A small image flow-matching model, trained from scratch.
Model: 2.81M parameters, 32-pixel images, arch dit, norm layernorm, activation swiglu, moe soft, num experts 8, patch size [2, 2], width 128.
Rows from block 3 of a small image flow-matching model, named by matrix and row number. Rows with one number within an expert belong to one neuron, the router's apart. Each number is 500 + 25 x the weight over its row's rms, rounded and kept within 0 to 999. All counts start at 0. Numbers have three digits each.
After each expert's rows are labels from the 100 images, of 14976 (inputs lightly noised), where the router gives the expert most weight on average: "strongest on" is what is common among them. Only what is clearly more common there than usual is listed. The data: scattered letters and digits in many colours.
# router: slot weights (model.blocks.3.mlp.router.weight, 16x128), inputs 43-85
# gate: expert gate (model.blocks.3.mlp.gate, 8x128x128), inputs 43-85
# up: expert up (model.blocks.3.mlp.up, 8x128x128), inputs 43-85
# down: expert down (model.blocks.3.mlp.down, 8x128x128, transposed), outputs 43-85

# expert 5
router.10:520470511544477531508492497473481485499493540511507510478509485465472488475482535496550519490522531510496496524491477503514478472
router.11:503481527480532504506474522508516495477508543473534462492523512528508462474523485498542493505463503497485478501520479509513454502
gate.0:523495494463474489536533477488490476518495445471481494489488519470555547507488500538505470487524517536485487488470539480512508498
up.0:415509461509503536490454515503500485512484490568468501488483508523505492537479518439475497525466521441476523485513489543494540537
down.0:503520506490523493451537495466464527505492483494578461527473504504554523551511493477479530526487492520471526511500500506508525457
gate.1:560484588486463483506492493496449490502501505491496495470497522486516530479510467549499483436550515515481513491455523478514500503
up.1:488476418497457520507528451508538462563494485528474535495497497552509507502452523470457465526496511497480489522507504536502522496
down.1:505505514500512516520519528489470532492495486494538456483509507485493459551522511494470532543528498485496544526506522490472518471
gate.2:560469534490487509496494447495457498507523467506448542483502498432491516486458553465499482493547567509510516501464502510524491461
up.2:473512493529442475522518521454461488515495509504489519493492519500495539523462499517487507461520548527488524502483540488493507448
down.2:506502547532496498496485533476492523494481518505517450509557521466504483517492532532535489454476561475497509483536465560504490531
gate.3:465553483488510507518486502550523525461522500499522470494471518476477486494487513538508507502507482510490483561490508479468486451
up.3:443495479498521463461507500525525564452489515471491496506484541532493491531493532491504514488459494467482528498519494523500541502
down.3:494515516529496504496503472489493500503515486514504529494525448517513462488473501516496540514530540476499527469555510507484506523
gate.4:525497477491502509540488481518492473486531480492514464480538483526505529510507445515494500487536496551488472507524495468496491477
up.4:480513509474533533501448532511505504462501515495499481484514495520473513488480479497502551509486493480538486571494477402518506545
down.4:539492485544514487500571530453468524513507494463503503518431461522472536487499502517480487481547529499530480479496490526513506517
gate.5:522496511556483502464556521477534506511498509523467481531497485482555481519525503533499502522487481517490511440519504552474492487
up.5:446495472505533473514469502463466508469505514490506445510482516470506501537495447487501498485482518499477571500517517463522521565
down.5:501553507487537476486488508507496503510502510528489489498511481500519516555476468452510496532504500528464520528521483508530506484
gate.6:501551428500530469494548479469510521477473497516480515523494493511543513455484533488493524526483516475504483455529484551499515536
up.6:453464500517515508522487522497559484521481509514467521529467519531478509532464502485476522505477503505578504530500494490472521497
down.6:499486537456485508489521550485506487491494492509525489534458472472516502504486489489458530526501480469509507470457512491514462481
gate.7:520506544495511496514463500555502499503525490487511513449504500491502505523512470509481473471520467538494494510460509475513464507
up.7:532461521502491469520502483522478490530534478504492500476501504503495516513513483502493534467531483564505454529486480442544470492
down.7:493479570483494516519497463487449507519504470510468514472490518516478491494528491525456505491547504518488511519472503523490552480
gate.8:508498522435516508483520499518518509522512481493495493497499468509469525433520480531516511458529485546492528511474485467483493502
up.8:526508525530474483502531491481509486549544508512503492534496470484561481564510524479501477518499518480510483465520514530486505523
down.8:467555523495520494494472527554540488503485509524510492501573507501550517500487490522582479475491491513485466507536473479496480525
gate.9:483482518492505479514469507523520494488510510472513511503525483481502507538464432492490529480533515505533557532464573520457554501
up.9:519443525514491442508504472487485502498521532516492524475508523517537519544486491466485454501470490528502550497467514494475493504
down.9:511528489494474464495435516519517475507518514468497495520516530475515475497506459501476515497439480508480502515532510566474512534
strongest on: count: six; yellow; pink; white

# expert 0
router.0:529520553520501498529511471496493485493516473482479521511517501498566520516465496490507479453499519497431500489431515500511480468
router.1:531501501495448520530492463500494474484508469500505516443502527472531497498472487521506521482503488520495488485473505502516443481
gate.0:495504517444515536538462484538470460562484526489468531545539471503478498462481482519485493515504510518497507547497506508527511515
up.0:502493475519473492469522491503553526479513493520511495474493513507504493455514539499540504492504484488466497496502496506475496483
down.0:513494467510493513512461480501520559490475482503467490503538527508500482517472471450531467494503525471506487508492503513542484489
gate.1:511513501519489444500450521493523497493490489493502524500532463515503498496524510477497469529492520451507518476529480470508506497
up.1:493493470458530518464519454522522481500477466495483494502500484473486498464522528486524586470514483547478503565492488545469478485
down.1:507465438545482472479489526525479517518503537496501501481478502512510505494463512475520474459466511480486470490518499489475557533
gate.2:500472497431511548487432522522508498492480453490484500443508508489463501496507459506492516545516488499524511504500527521481501535
up.2:514494480549504506422556518492510545506505509494524476521428530510527485542529487479522514472499508522490509471512495497487491497
down.2:474514498475513496528436495510498555506506468516505503502566465493481474508452484464510497499513527471511512493534511497508499505
gate.3:491484512522526447494497516503512500475534499471469486475501488517528484547504512500440534530485520496527475496518492525514526489
up.3:530498513515492493530513495518468464497524477502464527512494499458527522487468514514493458502510508531487472499474497508515476483
down.3:498502496482561515452484496529500495487514520494518487517499498511490551535511471495466514499506483504504485495530514509507482498
gate.4:494493445488511535443499525509530508519533449511516502457484541499461519485565469499500546542481523503486496521496548485504512547
up.4:500503525462491504529436481474500455486471469504495494488543443476531492463498516543511509510500533504509447532527500552524504485
down.4:504545522499531524489513497515532490487468561482520504493516486478505496459518485515458503443465504504486477498460468515514522570
gate.5:485464532505501495489490500527497464512597431501531514515555496490489490477490518477505429515501498508506520448510526489482499548
up.5:514525495494511544517488518492503457516514490453469482497510550507477522541486506524479506530506544498487467509527468470505515490
down.5:512479469513508480509540522517555467513568477476506481473479509512522546514522447462502475548520483509524520457531545498542494479
gate.6:492486456486513503473508483455505498464462508491513446521493495508483521512522485536516567456515487534497509566510509526474505499
up.6:466494494475513462503524499474507500479481512508468469508458503510484551500504504509512552437483508531492517503493556512467514457
down.6:496518478499511506509503468461482495483518450498529498484503438518482475471492466496482528511458504493484514464441528440509521545
gate.7:497494484501533460523489529503491490443498533452512518510471525499498520569510479501471503518490533507514467494506491479539503495
up.7:477535495521497526453531489498537517521474494480512475520509487525499492485529501477490545504497457480493487511513518545452502507
down.7:499487479535478519479462482483533507504467488520476510493501515498490452495489513496555469482491491516490469506492517518501493490
gate.8:533521567484467547534542513480467494472535507517514536499473477514541505493473504509535462499460562516480484484487491502546500530
up.8:493474552494504505532495540468469489514527529505498493520483501504487501483491524544483470485460505553504468484493509493514498493
down.8:512476506518480505504485540527487501493492535525524496474488517515518499489457535427538496503493492470496493514516465497489514479
gate.9:471479527506524466508470519500505513473538497469493504500493477516515485519520504524459517527471514473533467511521486524516518502
up.9:514487530524498466534470501516473456507521467492481513484519480474523491479475525515480454514506512477499466478482485509510482482
down.9:509508485518569518458531498506531464500491525487492509515521512518503550524507478517469494498486486512516473490509516504508497486
strongest on: count: one

# expert 4
router.8:522534530506547464481509489521490492500501530538465463512508459525504492472487513438528473507512513477529506481509478492512520490
router.9:475506508495473469479525506511495482491490499501545506488497507521497536491519525515436472540490483492550474510476511494517538508
gate.0:492539506526501468471485484509521474491485537486457491427532485516501558518489492506512530479512514501507487490481452469538473486
up.0:499452516513476495450477501508495509462508516478522501511596507567462480476534498483510507521495491505550520528509453497548523525
down.0:497455509500488503483464510501510536496489477518504473470500527482472466526455493490509512527536518512480516496520489523567477478
gate.1:526490466507503534509522503467497477483528463469478544451492525471506527519498528477490489506501485509473516443505510491511439527
up.1:468512463486515481446463494520500479487469515470477467476514548522451527524498473476497509477479530463556505526527492506502480529
down.1:509485531513525466483508460497528550508520509509483518495521544514523501512521531444529472551462522516504526484498531447469528450
gate.2:534500498508532528535524497479504530533569473573530490511527514506539487498480480499492507522496462521534494506489487471485488457
up.2:492445503494508469521522507490541516515496486536501542575510526509545473496474465537512524448499475508465455528490453481486518513
down.2:473533465488469478476507499467511507526561462531509474485503486504507521498472475473462475527517491532515506505462507480523523530
gate.3:479528471516484510582553473534538546517521473501478532523516481488488470504498498471491510477567484516465497502492546526385498491
up.3:508503492526487520508503482545517490512490484489497544502507518511451502456511496504468506473523522534507480534467541506483519525
down.3:496500462498485457427539498477480510506472531527475515514487536504473500476556508536537485474465493554504506536506515556476512496
gate.4:477480490479472538514493517478532486548513483494492553464493475505534516506505460494458498518509450472534494513506536513500484523
up.4:549517510457492550543548541508479487536485497506477519508463535469484459468507495488518496549468464508474485464524514495521452519
down.4:493510487484445474479484528561504499485549453472536484503486488502493491506513491479491497468516522500462513504497550490476566499
gate.5:508512479513503524547483499497497515544522478518497497478486484477518538529465466497496517470526515504523482564505485493479495500
up.5:501513535484530509479507469500488492518472519497422483449469506471499500497484490491543535500518538535459518504526536534494478453
down.5:518498463474428512524504486512522439509510510500536495518503484478492515519548504504490472487526457515485522495529567484544558514
gate.6:527493408481516493527510451512519493539482515508466515498467498516489541474475456504530517494520484521528488501486503501441470430
up.6:500502485531498518480502489516535508547533483503480484541523444543504480528512450486494511502527506509498503487501468533457509526
down.6:483510542471497534500472517494505491531503455457494481520518481472513505484541516503501475500558524503505506494561494493509485527
gate.7:526527462523496491561478508478485512539520503526483475433469499514531492507466508513498518473481497535504463501547509488508476460
up.7:522475493513471467493512515491498483502487502496551496499515448509516502457500493497508469491489472478532473499480484521511522518
down.7:490485513503542510529490500461475513487436532497454510533492533498509455475506474494530494521503549475505509497466462532452437460
gate.8:499510527553490485493494471477528504523507489500456522475459520519508526525423482514481533496548482494491509514494497499501523466
up.8:477480498491507486467537472519530441510476499522536526500547455513472526459460458470485479533499468507494489499497515502517510486
down.8:501490497461461505496475510482503472497490500481503508485476446439511494478546476516480484525530548486525489488538470510501528508
gate.9:437521490520524534472491459546495522470510466493515550454480518475496448523469504535501524480485519514485440535494536488500531513
up.9:470484488500501540484512505507515505465512451495504545523483504463493499494504575516475504474498550508494456481479532500487534492
down.9:500482518453481480518483495449479524516521460490468489509499492497497473499500511482498503499503537500492503505469534435521516499
strongest on: black; purple; brown; blue

# expert 3
router.6:497510494507451457506538481490499476508478475515521500461510515521514517495532530522471502509535494491493488478511517500493532533
router.7:503508483501529485473550459517521482501494465506462471478486467507480527469511496460514501498552513512509499465528503499510504501
gate.0:486485520502495518497484527490525473514569466523476494511458486508497496507519478494514516480499485457506484478494528485490520516
up.0:471528526439515476503543489459477510529469493504518482553485487510482488548446499525487495472508489536472489436460461486508511496
down.0:505505445519518522461526483501513495522523508504490498551479526457491505504478483519523480537467492479498492516455527484483486521
gate.1:497509516449528509502483493491490487465515502496495493502503485496513553503507518539484524471481504477537507523536494519466481473
up.1:491497504539484511490532523518488496535455503503521514463510521533491449507507467478517450518512460536438477515490473456511479536
down.1:514513516490494490532490507481465466502500413523508432484482501466510515535541529509479474487533484520508515512512516473527504492
gate.2:503514529500495495521453472496483475536509533493533497487526471513459535478488494499491472581489459468470519543548445541442486492
up.2:514485504478497534526506549473497493497487453505495553498488522502553483530498486521470478462502540532512480504480513490548492541
down.2:506527545474450512511539491497498548504488471501498508507476523516515488513517510509494542531486571468529522514567481473526471463
gate.3:504478529487502497506481529469512497504526491493511480489513514490536497495521471500491470514482526472541537469521468464497502550
up.3:522496523511518483510515502469511491517518511508512475525535479529554472498481501517558509488475462513459479439517449444498488504
down.3:489546458509522460492496509488570518477483516512497498462485461475543494493501499531530523490510499502583501486471482491481524520
gate.4:510493526520535462524470522520498495470517490495524492503503566522512525483469479488505478498448508495540507528515540482522508480
up.4:504500539519489482568452489478485470490513535483499514496569484459492528495471488513492535521493507515516523528501475523496491467
down.4:498473494511517501520485509525506487501509515499464530506520569463505498528544466488526459479503449470494433499490555526503499487
gate.5:507502481465471516496503518531517535503478513472501529499497545496496508483581527511509475441537471514499495532502503479437497505
up.5:474464448490499490505523496484495505452492480547571465530499495483485474503491475471545427518511527478510506487489513523464508503
down.5:515545454531496459538503520529442504464475519462545485479495479479496572559493459483494487498501510554520492523487483482524529462
gate.6:517507519495498491501466501520498512468537532491551491505533547485496482500486509489494480516500530460502470535496498491470482472
up.6:510492541497489495474465539521465524503503555504504477482509537505499475513503539476461466544503562461468496526487477492520501549
down.6:499472466515466510483492510456578488473469537522497504511526468493496518493507500515542499481493470518567494506474503574491472500
gate.7:493480522508510515515464526525501492534564500488448493515485474523506505518504517534524575514506450526511456528497492463489505472
up.7:463455454465526517524497511489491470486521516541534470526475422536507472485552503465488516536469503507495500504519507507490492520
down.7:507537474493504474511519480464533492494494482503485511507480444450546462476516501450469500535516538473481513492534483504468523505
gate.8:504524554515518501586466504495461469494533491511488507488544502482485533493531516522502530479479525531488486507474531476517510490
up.8:502502509516485506457486482486479498532457528506464487521477479521506514514453537515509511543528489488502512508515450510502500500
down.8:476512454516492533507533499533528512457512478534558438526487471539504556528430467500497525512490540508512534530484452519492527507
gate.9:472519506537515492529492514477475478493492518495501458486474446498471523543476507522526552467507503591425489468477494505462531460
up.9:539464535518497503479487524535496501487507563507487534486452568470516514467487506489517466507487521491520476503481513475547509484
down.9:504483465510537497523526477511485518502537514506548511446475528517477513487492523473527481500452478452480484496464515470499542450
strongest on: brown; count: six; blue; black

# expert 1
router.2:500499485470553528499503468512510498487485489487471481516518465503477528458491479451511519541494525498500513486543473505515520514
router.3:490529495507505506516528463462487475505493474497493525435493464467514521529448489507471526499514540499515491498473529510512520465
gate.0:497523498489506490497487556479513558501466499487490465504497544517446448521501477504499460471510516471527472544488546493504515534
up.0:513477477513485524527522463525490467503523479513498503492510485530497467511509505494553499497462482499517469489482494490488475456
down.0:491482478504526499496499502470452502517471488479542509510501512507482518497503510467525486493514475422487514528421507554507491485
gate.1:514509455508501517582504500496507490475547487518498516510513487466510475480480492520508530455500500557493465520463495472509483444
up.1:509498519490484490501483492481482527529508527490448482505480525528527483541537539530501512479503532533488532499472481478502505505
down.1:499521494488475477509517503514497492491498512515519489493516448497503491515518487482525556470498538565505491515516434491507526503
gate.2:519466527508498495497513508530514499491525460534528498528511531490508498482510496499492492496520495514521517502470502483528518522
up.2:514514513511510463507483508469502479487485521505540478558498534512508531486527540508472491518502527533538501549455505483497529535
down.2:515480501464480525558484514511484455492486556532469502550510462531523501501514551461505499520576541515507471532555493476463527518
gate.3:534462510517489509540521526513489518512530454519486488565466521493502494530527491527460488483505536501487469482464506469499535529
up.3:497505467500488465492527503500501411490459467508523504520525504474500536488472447496497529507527547545492502532475529485527502510
down.3:495475466486456507514483518477501440464512520525490504502521423533530534507546530517528509470525500559491468468486549504504535521
gate.4:476527509485512490492470491519504470480403485488496513449495502568483526504544476495490506463529489509516473534480500472530507530
up.4:543457522521485507478489480479505526507538508517489506523538495460497510500505495505526472554507504463495567479540497520479492492
down.4:522501465543503498511508503471521504479477547486546517502482501500511498526488520488519505502517448481486513522515495493479498452
gate.5:521450501495487466536500492513492468481540530490462475511488468477512495503469533496542499474525454457517461511487537480468473426
up.5:497525480507513484499479496514481486505469520519550492533525484498507510485485507490494503514471555535486459499476500493517512516
down.5:509485448487493518484499517501555513498528486488497491524470540447452520509483477517493463476487491565510507530534431517504528529
gate.6:494510482490502498590495487512497499540595490514484488498537527522501513487483561506497503484482446559501495524487475490501477455
up.6:507510484491512502467487486496511527486451523498506525478465456524504468527534432491502514525512499476517504507509509492513503507
down.6:522526442490487519464524508527549502495529509462505467487496472518480508543536424500517536463492512528536502503533505500496507478
gate.7:540476511477470496481496539493523498493497502518464498475466543482550478506538451500504509518518472462488539492520481530489468504
up.7:488522512541511517509517475508464514510576477486514487508466448516437479509478441518488485480490521535519476468476504460497524418
down.7:514505465549548478517493475527488472490488511492522484462554495559517478485455540509540517498515509472485500498424468492474480530
gate.8:571525488485517512498493541505474490514464531496521466537463465473528475521458516516531512488500479519522407479462492512473471438
up.8:502522507514477508461549462487528508514518526502496496517523504506491500524485473499501486497490485512483503518527480515516484493
down.8:490501500482534465509453518542472492498471442535470513472511462494493508491501521522525500474501508511498480474506515495505497566
gate.9:502490510545506476511419528532502523484541487505532502478518507502482527488494498498504451473493516492498484539510523459502490473
up.9:500519447529476471531508489495498469521446465524499512460553531482508564494488516508511513484515511515499503571498493530516491492
down.9:486525498492564495485516491495469506501540444496480482517489554485483505505463491488487440524512478453483495513473547493468514516
strongest on: count: one

# expert 6
router.12:484516510474521509542522485483494498484482486477550540502508487489512510476514489489465507505471561543512495494463509489522541487
router.13:535472515542525510505464499529523467521502514490478487473540547487511512517464520509478527527465522478515493514527489531501470483
gate.0:500507515512499497486518508501488481493531514509523494464527486496458525510496530484487510472550522485488505495508487428510508459
up.0:515460540525474479495549489466483467479482477522530480449484490483506520499483526522469478497530524492488509517530525534500516517
down.0:498528504480504542492502506476497508501531463516515462498487508499511493471479473523490456480514465489504496478494506507572509460
gate.1:489496496480475475518495512509511493466455517538510559465499523484468451473514506548443506542518500463496516494521547510478534493
up.1:559469506491498481526463505518491505511476503538552543511490482515493514491507510511494469491495475482527491514555490472541470516
down.1:485481521484489493498462458529481485496462498504508510510504526491533450525477537482458509525539509468491521517541538501523496496
gate.2:466502489502506505444575468500534509491534472509459480511497499497517421498495490506516522505508514481471502484449495489468513464
up.2:463476489481526517512517524474496527525500476475504463501490467511515497523498492428512513497506474525502521504521458457484451473
down.2:478519536536464546529459471546523440510511503493517478516487495484547468488489536489479474522541526461510502496510506464476498496
gate.3:483548498476497550504509510527562473561505475481513531519504502546486522486519545514469489502495504511481512540487441480510508551
up.3:472520514459503538520490495530541477527511475457496561487483494483482591477510496506477504469495538510472496524485504529515516504
down.3:511448512487534533509487517507508471493523553493491473503492483551484488506526537476482520504504506522484500463518560509483482503
gate.4:502502479502485558480549443492525489498520474547483508473491471487486450475477489482495509522491486529446522491501545481523496470
up.4:540507528516484487547452524502464507522507543472494518513472518511484551502539510525504526445528501507508466520493492491462486512
down.4:476517481504544477532475541484486482516518528498501500505471481484507518531518538530495492501561508485502512503445486468527577513
gate.5:523513495508478499501479470524492466516517517497524521526503487497520517490491524504484501488547482484503508486461513503485470464
up.5:509482535499517487498477534489495524517525510473462453463469509523511506496517464468544496503489488503490503533533490503501491526
down.5:473503485490530481529527536484462475482498529495492541456463462510458474504522508508542488474529535450504508502475489450548544522
gate.6:463468463545485510421512455504527584500519436488489542498472502513486535523503507489483502465506530499495511472527482495506507501
up.6:505494519506508484505515532524497515517434498536513487494443491485539498526506462525479517486528484506484473565472481482505523482
down.6:482507461497535540529486529510448524502477547484490528472542548528509468494467510491536498484513503453486502471483458483456478533
gate.7:543469518507497468493477473521477471487518511576487485488546490499503558514497489471506510484530491523509486522455433508506484459
up.7:527523513508528512504487469496453558489518509491477470502474453477497518542455549494525541483503481542473504522494461504486462498
down.7:498508516521509511541491517496474492498491540507515493499511476495480491450493510495470528460537490439500484509458513511528492549
gate.8:506492507427486543543469473472479502516531484518490560491444430486473517480503490507486530501504490510437490470486528479501488483
up.8:485517541537508462446510553505526511525492522492494460508462533495514491510516518505499480528474503462519490493516472486467498516
down.8:511528470486530493512519495538486475500489517484519531493486510503476506502494517495516500503477494516500509502478506471536557534
gate.9:486371503559492508441473484502546516468506492461483535497518498509500528496527466510537492496526488481504501503505509518511472505
up.9:466379498550500530496490467485545528454523469469508552523495493489474527483502504503520492485525508547493503464512490522497498493
down.9:495564517491503475444500463484513527493505484487487471510494508471507520487490457526454486526484487547500477518483497453534483536
strongest on: teal; white

# expert 7
router.14:501523436480486514501518482528522481476536473474471516469498470472492525461428469485486509485517522483556472490497500515509512490
router.15:506524475524528506510491477522504506494525494487484488464512498518493553512445467505483490478501542551495456477495491473508527540
gate.0:494502451465512498507511493509500493521488521472512510483533493498459544492517518488504504541469471441500506472537545542478491495
up.0:488511486511495503511509517486494562503500481495505484501432497530532479504499507512488482439507484523528461514480500489528498547
down.0:509487527463480497516501524518527523499538505486532516487431496523489525514472503462541532534476481453499530504515533508499516490
gate.1:516538471522500489522503477515478494494503495510468560464571487507462500538505531494482499507528486565491510496477518527461473494
up.1:518513453518521465559517459506510502488510472525505529482495482523551524497489489513492493501456452555485488488481494543501454454
down.1:438515475529495468482502518506478486503448517526462497483555475491486493467494492538497498481506486446462471521447511507470435527
gate.2:493501513528532476473518512515485484476472509512552497521495524477491511519506445580484491524471548473477544502502482506563535453
up.2:501514483479473500499515488492514524519547487491502482507516520508528477488488556446516522501554461499498497503477495475427470523
down.2:520487494507510558522479499530543502473500487507521496487471532490501521506455460473484483527516513514518538506488486494489544530
gate.3:514551480507487478478501454501537503503516510484492486475516488503466485483492507496513521491523470484509514512482481517496497466
up.3:521452486509485466482535534462527510477505498490530504479495502505548511492506454473491486496536536456544485464525524551493535478
down.3:480547497476510500485505500497509510499544495484511509463481514476497475553479491463499478489520453525526507513486495508520544481
gate.4:510490502504508542517487497516418521502507472527545522530502480470492464492483539521511513485517522499500488485444489459513509449
up.4:503518498502505522512512516449523532508448536490481480494452478488477494523485498506519552512504457494458521527538527560529480473
down.4:528499507540448474516537487488475508493505487468518468505540485453481508468493523517503512484460513495504459464466460489495469489
gate.5:480547531546510506488499493487500550494486497490499491524487474479477465510466453492521531491524471508501500524474532494499507472
up.5:491443461469488458518517527526499490533501525516473471514522524527512544509537532463496478492481518518460530483478462520498503501
down.5:479488497446513522504528490488519500515529473520500477509510497475495538515496484492482534525502539509521513459564514491522496537
gate.6:524479498557499462496480493496455490498507510517484491499523478512485513510493529503523490526530499521526514507478460497526471460
up.6:508478472480475484458549486506517490535523494468497544512558520484472484478515468483512490496546482511501488483479534491477494455
down.6:493521488444505555494555503437490495498513530490519482472477483511506500562507512464523516540511532519506517481508510483531508483
gate.7:535505472542502515457485504524475516521518491539493500511491484481504483463482479496510491496520523500496512478467495467504495489
up.7:529468504526476474549490490533451511475513479517509539512514473481492490500510548502506491488523466508506470502477495482478481467
down.7:508507468497481476485541454495534517508505509511492487507453546495503524514515497453469499524507514507507507511512523472518519512
gate.8:497533522523497484551494494531450532511522510504489521504517502513480527513460581531488459478496564535489532500448471498496509470
up.8:488465502488532543510475503512473532507453488490470527498494521534479506534529530481521464499472529535460447522506491468508474514
down.8:529484557492461529541477545492489487496481529477521483498473486524496495480511542539522517471516496466503471490511517526448524462
gate.9:461504506543505467442495510537488513525564483501556467463496503475483477485520501483482517518501531490507495466421505477476522473
up.9:501478484473495571535499470478496513453485491505489585541493498486515509471475531513508482493486472529514483511502535468530491507
down.9:471463476519517507510486487529528470491527459515480515472464557515513491561503494493503509476512501546502525516547505467505525506
strongest on: count: one

# expert 2
router.4:501491484463548529519492486484499479502497505514471499448480491492542521503470495495474492533498512501490477514487488519511471510
router.5:486484501507488537530491466531468513532499490502528525496529513531488483496490555544496482506493521508474493499473500523513505500
gate.0:490532502518519542489516498463535522536551524514504461456518495492535488495478499485484495563460459470485485470474540485500498473
up.0:503543492524502516499484515491507519577459510492494493509506516512466465441504507503492481548494500464482473467509474489480461518
down.0:502513514550523501515459547488493536515524493484495502449543471489550491479454479522533476450493542508510470506493484497506509533
gate.1:494493498454480475519538491456496503505464560532524532464481493489491509498495505487503511495506495478472511568515527570514513490
up.1:503541470520521558444488475512485455513511535482460469512470511473473555537463505478526511487515539528481454496496510474512516502
down.1:551516476520499485487549491540530508501490485496522466518514473510492529468507469491509496489490478497476489471447509482470468466
gate.2:473534501492512482495536472497533488483528542503517464534497459474483460452502466476521527498471506535509534505499500472515499496
up.2:524493468507503491476516480516548480540464470452516539491481494488512520512495472489477512427562496560466497523477533501475464531
down.2:516483450487477475522503502524496485497516489507457510536530441478489495520510460505511583550520535461512505440536533495488496546
gate.3:441477501501540512405517506516505465518507479501476482540493487501485464513508509505537503510484481523503491511510474458495524473
up.3:500555484498508467438518496518539516483475474488502474536509493485509468473509464459516516561452486505511536500510497468520492524
down.3:503504561492485530495473483492510494499461499477510464483500495512488507508496513472514448490487463499516530535526484457529486450
gate.4:550480469506470481550530501472507508489489541504511513490481500489524497483493488486521519470519465459458515522455476538490460460
up.4:485523539515499482522425543491485483496513500462527469519436474510530467482546490467477518555480520486577509505523491529521474558
down.4:508521482486520494499488540525537498511508531503477486490547474511478506501486493502543509472517528451501490490493518431489521523
gate.5:515499515493543535490524510495514541492547483486501463459518469502515522509469528515511481463485509460522444476498496435563498470
up.5:515483550519546434496505503520507497468547520504503471489502520521512522470509505487533515479486509489546476538516488403534502476
down.5:532484476490465531500531508448506485465538500497510500491512554489502467492525463505477469517472470495497476511504453537505487520
gate.6:461539495489492502509525518507514504490536508498513512517506501530498483514484517535493470455470532509505442475517490545473504483
up.6:487550497516464517525493522497506498512485455523515550503520491500511528491480513494455482512545503486493465480504486563488525497
down.6:490508454505532493522484501535476488492478496516455517499536472509528504463472519469533470518486516467500477506509527486471518532
gate.7:515521494529473456525547504454500497458504556492504507521501498456511494494502473487499504474537544505518520485476529511509519493
up.7:501512502532524454481501511492529467534495510489467470486475500501522496501513461467517536526501480477493502535527463520505446504
down.7:506548491509509495525499471497524498481513488477513477483517470475492507516508473469524548534481496490503464466533479502450517541
gate.8:492506503493488462523528508478504480467521527461516496505555516480483522475508515484502472505533487553494479481494514452507490515
up.8:508488484520515508473506483521506481562510459509482506480477493525545531527485491522507514464489516491506482510479483528516514473
down.8:499442479497568514501480441480524504523527533510443504526507517496500523441478517500516491470511495535510491471501529536461520548
gate.9:511519488505518494509500473470516529486528493498529490513490435449522489514473481491521538498497446488507480487471512501489458431
up.9:505495517524455547524499479489474499528549518500482507466511524528507499549424498527482518500498478507534520499465499501495477443
down.9:502520508509487492523470529442515524524484507533469500467479506515485453475474549461472453507504512547493546515486473511521529483
strongest on: red; the character W